python train.py --input="mfcc" --optimizer="normuon" --final_lr_fraction=0 --warmup_steps=3050
Rows from block 5 of a small sound classifier, named by matrix and row number. Rows with one number within an expert belong to one neuron, the router's apart. Each number is 128 + 32 x the weight over its row's rms, rounded and kept within 0 to 255. All counts start at 0. Numbers have three digits each. After the name is the row's rms in percent of the matrix's.
Before each expert's rows are labels from the 100 clips, of 14976, where the router gives the expert most weight on average: "top examples" is what is common among them. Only what is clearly more common there than usual is listed. The data: short made-up English sentences, spoken by a formant synthesiser in many voices. In brackets: how many of the 100, against the usual share in percent.
# router: router (model.blocks.5.mlp.router.weight, 16x160, trained with AdamW), inputs 0-159
# gate: expert gate (model.blocks.5.mlp.gate, 16x160x160), inputs 0-159
# up: expert up (model.blocks.5.mlp.up, 16x160x160), inputs 0-159
# down: expert down (model.blocks.5.mlp.down, 16x160x160, transposed), outputs 0-159

# expert 7
top examples: voice: child-like voice (98 vs 24.7); reverberation (54 vs 26.1); white noise (52 vs 10.1); intonation: flat (51 vs 23.2)
router.7 098:093115168072142086094149163124113125110119128090114113118137102176083119100108100086179093134143104167101200133083194075129149120168136123135136130062094141124116120111136187115099176040100175085135128123146113131155188143140110137082155086083098106111099166099092129077065068090097146178144109142152129135143140147149141124189139163184085096193186109161134068104166200145095145097121125114129140139172156110131044152148131151150138116113142122122125144167140143078166134142174136
gate.3 096:080091149145083068186096141182149143161086149140092213137105159134151151140162120126147071159100087160087177160118122086146105163078110116108123127138126122142113103127169132095109095103098104132155123143180181073147108142116127079152187127130180097139161161178094123041112130088116147097119144151156102102127119161152115096148130123108141134077083066101096114077173135093149093141167189168149103143156088168136123105080102090081167063097123129111117130141140118089186110164142198
up.3 097:175130094125134112075113071192100073067163154117078081112172095202147084080102121137129159118124165071136111153104119182079149120196133110110125166123123153061126096123136130110144155126093160134124173158114060162152142097130137163093089160156091167136126106132101132198126110154174146155127108141095145105121117101085168110091093149136172166115154217172142107167096145168158136133153051081097151117113153153115116154148158147131132149168091185153172123104114116144085102080109163
down.3 092:113096136080124151136149100126185109118064115119153119160153126191108091157129149131126133096118160135070135145130110119129140089151115129166106165147168120110176121064203084116090100131125119121117127120111111148140112153150124182110089151122079082161131090112139143101068148123178177105122132155146124135116167113141126097090102173141030159108182132057085191172157175113124113145137123112071026086121179105116160135140161173112147133134103199096098152089104172155073104159165174

# expert 1
top examples: reverberation (69 vs 26.1); pink noise (27 vs 9.9); mains hum (27 vs 10.2)
router.1 095:139103145175171107133091163141189120096152094114140117159078128067136144103189103125155092165046178066116139102126136142127138130134186143135089118096094097112089199164117134167199147188080175169166165175103124147124070143114106136141123129098164134110143121160122132154159153148114101177178083162129135062094096129036129037090119152103112143101173131108185130127140088113090109129150119099118152159083121139137159127112087098112143097109133130076129133143135164110142100084181146
gate.3 089:088196099118131161116153088080152115139152123085116162102143143086094136163115194174159131128135174199130104121100104073097125131121106089112103099149153147121189113113160112145130114138129150125138121091134138124153118093123167136102119150126117120134135038079129133152096112163138214165164097087085129110090091094186082155069105131140192167157128189094126191146057151137131108124186156150114167092111109181185113154087178147129111151142113185103083128198119139110150130104069116
up.3 092:151156033188128148157068145145132121135161078078101100093154155163169091140062154095141126124142110123083161117123113095164101105056190131135136191100143141144109183115129122090041119130102098104130113160131113128214097130139143168131126115157159157116071146107105057157098123132148099143204118100143133134114138161139135200135141134146073114112131101094104081128113153075137155128055098150161117103138104127164118137183096072109177141149136071188138123121123147115078131119112139
down.3 083:097192172197100176063085107079107145125065056137134088119107155116092130171089120134111135117101179125092143159117165200124095103182112106143129128174178124091132149121140116095113105093117156085125120130148202175117118078151098141100101149067092144188123109166124105122119155133131149206108114138115108134064130092118128130129131116088109147114153113085098212138080104167151073170174113192097131142140126137168120146067144105123172133144153155125190177107173145136134127147148131

# expert 12
top examples: reverberation (81 vs 26.1); voice: high voice (71 vs 25.8); /ɔ/ (48 vs 21); intonation: flat (47 vs 23.2)
router.12 098:092113146133125151130121119117088163085085126125108148105132186124111122067136095086085112123128089152143086124063170099132132129106135151116134098073137147147154138074118080104135142109115139125169217130100146097087144100138143153111098081188099071139140091117134144198113090149200118069085184135160116180116170186099192090160059082115131097116123088152183084144099166162138145129086090122195118121159169096121112127153166116080153104133140164164090195134121133130176105124111093
gate.3 103:103159165133160120109085168093095138158122200136083171101147133095103128102128074133171112161129105125063116128083175088117114098157109164168178138124058134137170123167107135157080120077110132199124099066144089083117120145140155143141101104141094139099110143169090140155054178123179086092084120166071092102151142125081177150116070116164177118077151126092162133131074123179139099142080085145096117083131126163083142148145112170080133146175100111127131101081092129146066121115121144
up.3 101:162103153110096112105146117159185120134125092129134161090140180168135159151151158088133181075048102121144121118152102160155189142168138107139145123130198121105145127044124086140129127129177114056149161158169094147151134107114093162085127131169169130119215164069120150140107134068126131077128116070141175131100106166122133114109136168090033152160079134098151106095149164078140164129119131107152183131120154134133064121145092130121112178107110161181139123154174177120193137154127126
down.3 108:094141137182148122148145129161052127151089184164072149138133118160173056103126154171136137121123093157180160196168099170063145122089147167088097164131128108167172070136127087136122141106149161100122119073173132092112142127155076122150158114060102112141132093187086155174152162079130114139113121141121096050145114110138142088087147134131118064129167152162132124122166118110094110094093135166174075124023151150155099122117118136132102082145136142140107189088149137163151125152157158

# expert 15
top examples: reverberation (83 vs 26.1); "every" (33 vs 14.2); /ŋ/ (26 vs 10.2)
router.15 109:092162073155101164095098115105100140107128076112086123130097159112107115103127128131101184105084124144165139137129149133186131109137081065097150074102099128137102195102067158104171147131123157138077119125082187142118143136130156101115107124170089085151102066092102127125116093170139106192108158150099084090125109122177153140078140089169125165143112125179107148109083179150123123120113073145073115118119035086176087112150141139157130164102152113130134105127228071073122119070119099
gate.3 081:067126079181126183147117148146169120137144174145115135164147158127133114168194117144084140112066128166132146144129158145154124158138126119162133104097127074100103076110043158069129133101098154136116054116116079104094111086143115095137094147129086143116118126132071103119089104144113191113113143134086144103124120213130158151093098153133138135161074132095128109148171180148116160137131092116152206105160114172035210174148090132106178120139091092141077136147147138113132061100143140
up.3 083:086139096121169170096090076114171098104090185119154096185066181101122167171157134145051115125094105150146170166121106121169151171135122145131193080131115110098123082155073142084161164084112163138170056131093112150059076132138134116105112152152142137115133159166089118092082112080165133153185122095111159119115129181146110125107077155056053121163098106098143133137114123131197139141109117110151162162171113140116148141177125159123119149126118099149080158130110172099138084070152138
down.3 090:165116102176095099079118193148066204144108114174087082173163100102185092148127131186105085110097143129137072153080128180102180153099112136117132202104122136146184119071141178134065143113136159065121115129039073068153138149131155142089149111092097088100160132161173142131160155119160078167109142144123164080107137163101144162127117150129132127116172144131109088113072103120144128128093105123121173155147109073083101094156152121124132147093153119114117167124165129165157087172118147